From a checkpoint of a small sound classifier.
Training: soap at rate 0.0046, 8500 steps, batches of 256, held-out accuracy 99%.
Data: trained on synthetic speech, music and everyday sounds put through simulated rooms and audio effects, 39062 training examples.
Rows from block 5, named by matrix and row number. Each number is 128 + 32 x the weight over its row's rms, rounded and kept within 0 to 255. All counts start at 0. Numbers have three digits each.
# convs0: expand pointwise conv (model.blocks.5.convs.0.weight, 768x192x1, standardized in use), inputs 0-191
convs0.108:123097115091133076122171076254125142076146174104078133161083153104089078136084154106164206142096117072127154173120085143130165184205121114135173169146080084197156143152138142126149093121150157096131141100144141183116151147192166099124141160106136136125139105128138125200116138194142119157101161125135106105153115081091156147108105137165139127158095179109104116120075151180192189139060119082154100126097080123074162147138093171107150187147096136121113165141092111139109087146116118095093120161127141131097073142146093161100165118140131100132119087128150124142118124124117164140
convs0.109:104100217134075103143109145160057122140082117071148112096128118136116116133103142040151118167110169111040174149136127135153148086068142140126090137165204109101177092165139114155126098147154149120170151092134134168145090130149176118100138129106189119136150139172163113145159129115144105135110126096081112088123137025108131109137094148085118126206071134040082164142116141111126128066137096134129186111131162157145105144132096120161118134153090170122123113112102153155124169116153108198047152096164166179158140098121169137141165156115144180117122132107118098088116129132142162169
convs0.110:114173147100100102180101151060099055104138084119147155128146126100124073129149141110121137140101131138077124161084090098132093102129165108170109142155065136086120154100111057133120056089168162159153136122135129168193119125139185168123100122072139156099114141123130126166124117107036129208069202138135150149120141038170152157124146132155178130132092119129117142114166088129126133126163114114111120104095127167128154094120191172117165154132144114179097124115131159133179141146103158180126096100158127109150131032152082193141094160097154114115153094130101149184127114102135188087
convs0.111:109141225060185126126095183148123105086133138122072132176102171176132114141145121154148198077121063142134104189120128147093122133197135182115135130242131101152179130138117141153170122135143112114132067136072146060115120161126163098093133129132161160099155167135144124146089148183105136141174105145095081111123100098096143122137139136136114134140106092121068142111138076111156099065129163106153110140116097146128117143085171143144121102120086154142088184134153112111145132166131170082144086141076080168161135152172155108104158182125059114094112079149163134125138072092079164122
convs0.112:141077070086168076159111107130104141164122120145131140151183119159133110096081064227110105116122175147094186140106062137066130086109143122133109145104125126126115098135142119099195090168097153096105131071176118121091169145071123114140178114146068143068124103080102160161171113170176091133158129130140098158099158096159133111151104153164103086124082146161143135145133146186121144139151145103128144066142157183181105134138095107175165185137113137069167101138133149125191116143102135186138116106098176105140127087115067090097052118171081122125074167090128143144149141105101133131
convs0.113:132177139103135116165137083140128136111067109127143154143064112146116142146129130109105111148149132106116137113102167135069118094185152125060145111172067108116119150209096130073113096166110106117175098181120094173192111133150106085106068123130151153033144129176130091099130132179133112137137123149046113132121053152100121102123125174143077186091118120173171152077118152127114159166124131182135115180137112154103158104103120166169148145132063152132145183158131080158129105138090095110094080165216176191153129120137177130151074156144105068094127147142133097115134145125154101121
convs0.114:141082119118098130146126070161081119119153172096141111162163138125136131109149120149084112135116126170105135114171130128188106116113082138076148067121202199170083124093139173158181105163171129138142111142168121111073110112137022137196138136143095143168097128176063179190099141073085111134107120145128147186120130186089166098144172148103135156083110128139121170084191074177126108102120120166105171129120109142152120086100087054135090097160107155142139144154105128139095114107082161191127096136137147112063126083145110137166160159151132159181142142061123131113134080127133119112
convs0.115:105110090136118156103134115115093154147149133136156076168128159093071121157157171093138112135127139142107166129171165104112137150116117129102154118079176150162110179194165137161110132138091154075087160187098177111127106103171171122130151083125057146141112085166096149116099159131135064077142144124172109045141051178139083085111171092107120088109180170139160140149079170139158144088099142109138109152161133167185072112196152160096118118155141065171155103174086094135069138099119130046092115105125153104147120164130125167131114107189124081134108158079097143104094146156099164129
convs0.116:165151139177092184123156120114146154104109134069116170134089108109121125098129176126138069124087099101114133134138059094085119087081103161112145112128092169116108154150089127136107149076151099125155100126103139133103096163130126152123121160105134132106095159113095131131072145189137149147089181056114106093149077101139124131169105159158091092149220113145121138123175163125125074154200146113116053150064160153160065171120125153091107175155071144168073142090133132106179153177135101226084105122170138155126075153186156090138148176107141123081126124135111120148145101113105189159
convs0.117:122101098125102168121149085152104094156177146141114086123090202162111214137077151079133123151095111142139199118167147173138158166168087142111120151175139104068063128107127159104139149127116106141120136150091163172164133163110130144128134175125164094156083160099105091107149063171153119089089124117153092128138160170176190132115109090119102130149172139114137156211041084119136134155065145156136110170082116179161133169139105110141137113150153143163130131163088097122108102105113100087156096151118134096139126053081044125041128165108136115084097168138110122118107175118146148145
convs0.118:166136106135107181092125107122086095110133094087142149125182140134129123160131167076125081136131168088096173117109126102177165122174184133113135179195153117103192049074132117107152159087099154108126096127091082206157053116176153127067151134139174137086141116121144095146080126163092127096101141087136099080165174102091157168099087110116077114182116132138086186178122108149164125134089129153126161107200159135129157152149103141168128168109126114105122080177149162104071154133053151169113107173126166136117173136110086110093107122148120111110145141186086154099088098093161124138
convs0.119:151130117116120151138100110181090127085093113159179113081088104087130158112117128165137158112206125107135159090119114158134115141157128138146114121188127187118063172104158119084178107082197098078138028148108117065116117131041179173100113104115096137111158090125084114161154151146086164160082140109151145084152159149138123116126118154168123138127148096110170094054149143144078107131121191115144128158115112149117208102127141134163126101183111156127096131086145077156129119073137171205127100109131159153165116154092131099109131137079066128119079129146102153148188133167140124188
convs0.120:123107085153123082106096088192107156102112162153139150090130137076113136145130102130122164154160106115128093095151131150173068114116104180118098157140112186115163135149138148143103087149145114133109150190094091146093117162153063108134120136137162140134156152167183200172143086086134170141114101151103198117109127060117105132116067111114164078098090089102173163138087119098142109193130108150178095134173066163185146146094095246107160131090150173119073117098154133172079124144176123144076116126102136122181126193158127103123126099107136147082134113122160077119143112073106093107
convs0.121:124128152163118111140144108108148115156108097143121108120099110137170110165115145106174047142181134120094120131118083111112131122095162116155169076107078101191104146151171116166105140223132169091067114145136125114134166137117151126086136128094127165113128132098130087134150085151119185108204094098060171094182183187167143067104133156093142124140049126128098187121145140164086107155079117134078160152172220098042170074089150124120116135129086091130142163127147162138121135180114114083185148069113136146109130097154130143103157125098119134102164130130146127161091061142155126116
convs0.122:151116093145097093107068113066078139150114147127138131136112145072132124189151182213117118114083094137222072103136114100134145102136159158160169174177138130103163104114091109123093181160136126102133154228148128075132143121128121103162135108105145127146198144104120114117135119096078129114183119214129142121171080168121076103144133102140117138108144141186100170156135113111099114112096112101102126123184119118093086121146154130116160125146198137168136114096182114120131099160162086081125086141153076166186072169116067152125125124134127117098133114172185175130128074147196108128
convs0.123:155171116163144153208138180077108122101127153132100167195119156110127123136139057176135101104108143174171112129106073104102093133145142051138186106139149145086140122163209159160095119178064091122079127106192187097134137169130173093096099149092117090145071166146115156149100133163116146141123114106149166157111171188174135098188091132158083125089082110119091152151133077126094197133147138108147103103105063115181067128086122086207104102126113133117128115122093165180135114118119158091123151146124157092124087134105103137107151129112127124135099066146114120113159141112117069152
convs0.124:157166106182111116130132098132122048130145143164139111138155087202134127087151175151120163142121135107105131100135134126172084103081184104105175102170194128076138134114147152127144139112156142113140108131129106158077132094188089156144095130119116165131143151080194118107061102162120187110119086119156076089172107106139166125175153216137141112178124095098119058115130175086115088150131128163040165092084118167152091134116116129133131153111122088136077139083126162155124154127088130131100062131203145160086144145134065183136126183142140126161123129164117090083088100072088137149
convs0.125:167124095145062095077120171085134139161191115147137146143127117138136161129135126198133100102139159082118138112158084140168086089192168109121149150191118135123134110113118126123130125126110145103128128095153111124171169116079165119133127145124119090147112100193160135068187111099116098150155107165139145053140138187133163135171099159161110123112149184103144160176184144091115160092144111167139161100142115069131089118102127071146073114104151080155076086073082084095170078120175104112106115137051177108193162158038134101186176126175082124109140149157144091122138129155105113116
convs0.126:132138133124120137063076161132104102119168145094115054096128106147090161137120095155210143150174156113120177133092102142162070128148147132123074101204114140152151156097119197093118120137115146124186136081121192182150193076188106124129144134178171124176180090122135126106109089087101075116088122127169118066165110130164152129113158121104142142138126176135127103064117103133138101126151165137104133133130158171055160159123182168109156108133135144107063106157108108075203153129101131163141135113108171120092115099165100084142132165116094135155138044143082143171117174073113151119
convs0.127:132135134030089148088183117091102067183169128109126121093126145126112131126136162137055074130121160127131133160148143124192081151155127148123108088138141073129157123106128106130105123127107163083103146173149082115180174175098154147182130152164104101089095162093107099132155158098134083106108099100143171108148138115142171151150150147141180154117147118146097135171107127152147124204185109165128128087120160138118106153033105151157140100106100179135101124121054144166098123180120183167142170166118138157122120087079172165169205154120093111086112183089126112093090183168097163162
convs0.128:149113053109120125048186137107119146128153148077116116132137106095147117098177106128073134152110151167097118102094155134101136162109136128185150074155123129123128106095110103115146126159069132140106178073111092091163136083142132153126171159143121102096164091134109135184130125074097122100110131139142141131168136036214168131189121221135093162131090141074135098095086115161136167188095135165154118100204136144158126103156114144173136126162123089136095130141155170180130128118120099130137103015124127102144093168087126066134092091103176139162197159126128147113130159157149121107
convs0.129:150153122174080108085158076127128100150189116082091075126092120155147167138144147154153117110125143112192127146058112134105124125123149107129084139075130100069143120085092123119117110157124094169177165112140093124134145123134109127128075124084143135118174115138102164124079137093188143189213148086128115118106091147108140234092158138174143125131152127109104127116140162126133086113134147126071144122116124151162123173135091121079138139171096128205129128192144111086098140082124099109047141047164183161122208111122097089141071141103090109137115177099118129142150145149113219125
convs0.130:112117100112128083120142067173068112148128139088154101109144088169150144142089106150071123112103092149117158129141133141103116197103105128100144089082137132090139125137108190116112091151114106176150129080120099162155194129132098148091110098141108120099163125167160151165154084039095064120132148127120138097144133098138153097137109060155133149127105152115181127144210151187101170168179168084133131197159123087198166149106158133088121075120079080100162095099133114139178129098165140111135173110141123163009166151118175108128135123142118075129144186116153160132164101159146140101
convs0.131:161085123141058095137210124093120171117071204137112165129107146121154155083093103123164089086083105114142104138134158143132128105179105104127104143108153186091171090138164107161059151101108107132206070129083154154119119133141118118092096149148197168118107095125137213119112123131140090159201094124099146125132128111099146152075109136155127117132122171122151158143101145082180157135174182139126104192113098119146152134150056134131121146111137124170136120146156120147136112136157183094164086139099131173110129141154212149117102091136136135183122134234138088196097130097100106120
convs0.132:130152133139102119155098074124108156108078106094105137142091133129165094143116151063224185119118155087086096159126142137166088135128153118143120152201118124038161124143155114125187093126150140138183189141127097160125091196176162103103111201155167117190131111099134140189109118206113097153089090108135115146125084148103153182184132132124119085136097129144130102119073120148100167121121127145081130083060106094089135123078142094147056139154132157145048128147115117128102124120127135152104113138099161040097102135128080137113127119139104116110126138070153161090136160139165190149
convs0.133:131112180149163103189122129110121121082188077130105154110131183111125137130112123124213125118082089111059133121166107135173090111126184126115155179103112094128178131129117161093146063128091119162094142132116132105120121143131093095149139092168141152153097157205123179142079119101139187096178135088133147076144137091087143071147138106108108141061171138137136114165104190111090132136130123086176127100104147147106183098162172181085130131151065145076112149119125138080122177151136159128160101143127091101111144069202100069103148181163108119073109077138165115125147099181094175094
convs0.134:134145138133116092077092136102091147098142146158094116112197106111159157153141180159124143122172140139129119105127144114100187136112133087149088123216162109170064150144124079107160190087116068136126116122140104146172170142146125139143127132160131130131212162126190136174035109102188148111105125093084076171119103099100082105119118107165132132150055154136163165104167158129158214120144144090104210088113143185130127112121106124081094128130085149179141101174121122156133118092138128142138081093176105145140116100166135139137083087115135158091192151122157094121135166188075165114
convs0.135:126127148109135043123173173088077159111110111131129114155169112161162080144123146153119155125152115084128158085145106180135114135086119098170145139091186092076132149118132139126065124186133168137164165099170134101113114178192104142104159124132136151159156099138193104124073131112118120132134120097111082104073085100165121166119198145103125157135072138105154067123086174052121102106099147149082168204152172198078146112132089143123119120097140167167119185163116108156092129062126174176151120161173118099109119093108196168194123130158100110146099131146159119115089163099104118164
convs0.136:096072168127107129194102144148184141138145118133136157105102077084128132093166154111146139128182158097137095120140155109119088133049122111137103092187135199133097115137106158163172168123150141128069132098161150060168116102143120138140145144135213109083087106151197150093132128083099142160132120141135172129126110110125133155141133153158101138117059128104171174129140127109132149072123134117129134142152104061103152125045154135117081199166084087175141198075162155083147139083155188095126132149127139126098115182179175113081170092137132111120095113114175138174070131153088144077
convs0.137:119091126124140099128183090104159183142085157104131188133184125117083135134149110162116140139078052098178129118138146074158215093106189119107175148134106131166090084188091112121117156112102126087118150153117118113154131125110091141142186164172064101097126139187122142102155122099121144111174166130066152130093156139130124120168098140133119119073135107093118172162130109126078116157131186143166115071188156097189079086088095090125119108117106126173146148129116101166191118160167173129126104109179119123114152117126119124147096128080130093084111159084084087154126055122127095226
convs0.138:107177120100173100112145128093152075120195136088106117162140159093132133048159093158138084104100190184057188077151113123097117109152149104147089069074176143184095160141109105151131138125162157157058103125090117142205167088156141078158113118172164050142140115039098168125108135135070173153088168103118191062126107131121144128150099113140136108111119111168128163154129120093133125155137167139116153114163153177120129165094180098114116100184104091127087125091113135157130133115119103150160134110074194107172119141161137156110104175159125105116129119097174125123119158161091135112
convs0.139:135115143159134122123167130091072100117129114119179109113162092140138102109105122200176182114108117091087166140179093144093134134148121154095076128058152119111134117164178104116104156119085147162081107212080148117117153170156121144160100192115114143072095165153111153162121133191089107084116110168158107155145149151160068157139124163152156119146118132174191101138136080148105122170105100190171114164124116082157156149161085156144129153104161101138178156126153145104200206118188063091169136114095139141176193102137139073110107138208114155133119122099149163132093103155163128141
convs0.140:180106129111037132091146120121129138115068156099155063153110105088092150090122084150041127120133106124163108149134173122095163114173141091113142145181124114157155128145146133126148126123092084080180182130141080121136117096082108137125125136129120161124165112142140138166158148104122102069134134152146124177090151130121109135096154092099115107140210122145105121062169113100141188124115183141157109131085144106102109149120138077215161169081140139127100142121146106162120071114179131097160118116132174180155110122157104122134250116149158108131096130075160158052139213103092105158
convs0.141:103108120156130120126148159075118120057095121128127171108088105123123172138061148130150137150113104131116066097101199129125182118104154079080094145114115081148165111140172184120121177073066120128149156144147149107139129137124104073140192146141109148113131148101175135144189125143119075105104121098138136133118112093136142176138060146128101056122112199105152209152141114104108162212134142171169114178140150126158130168091141061154105118075127198112159117123134144135134119190154089075181134122111129155168155127180148123114113078157143068125168153116085085118050167124098112122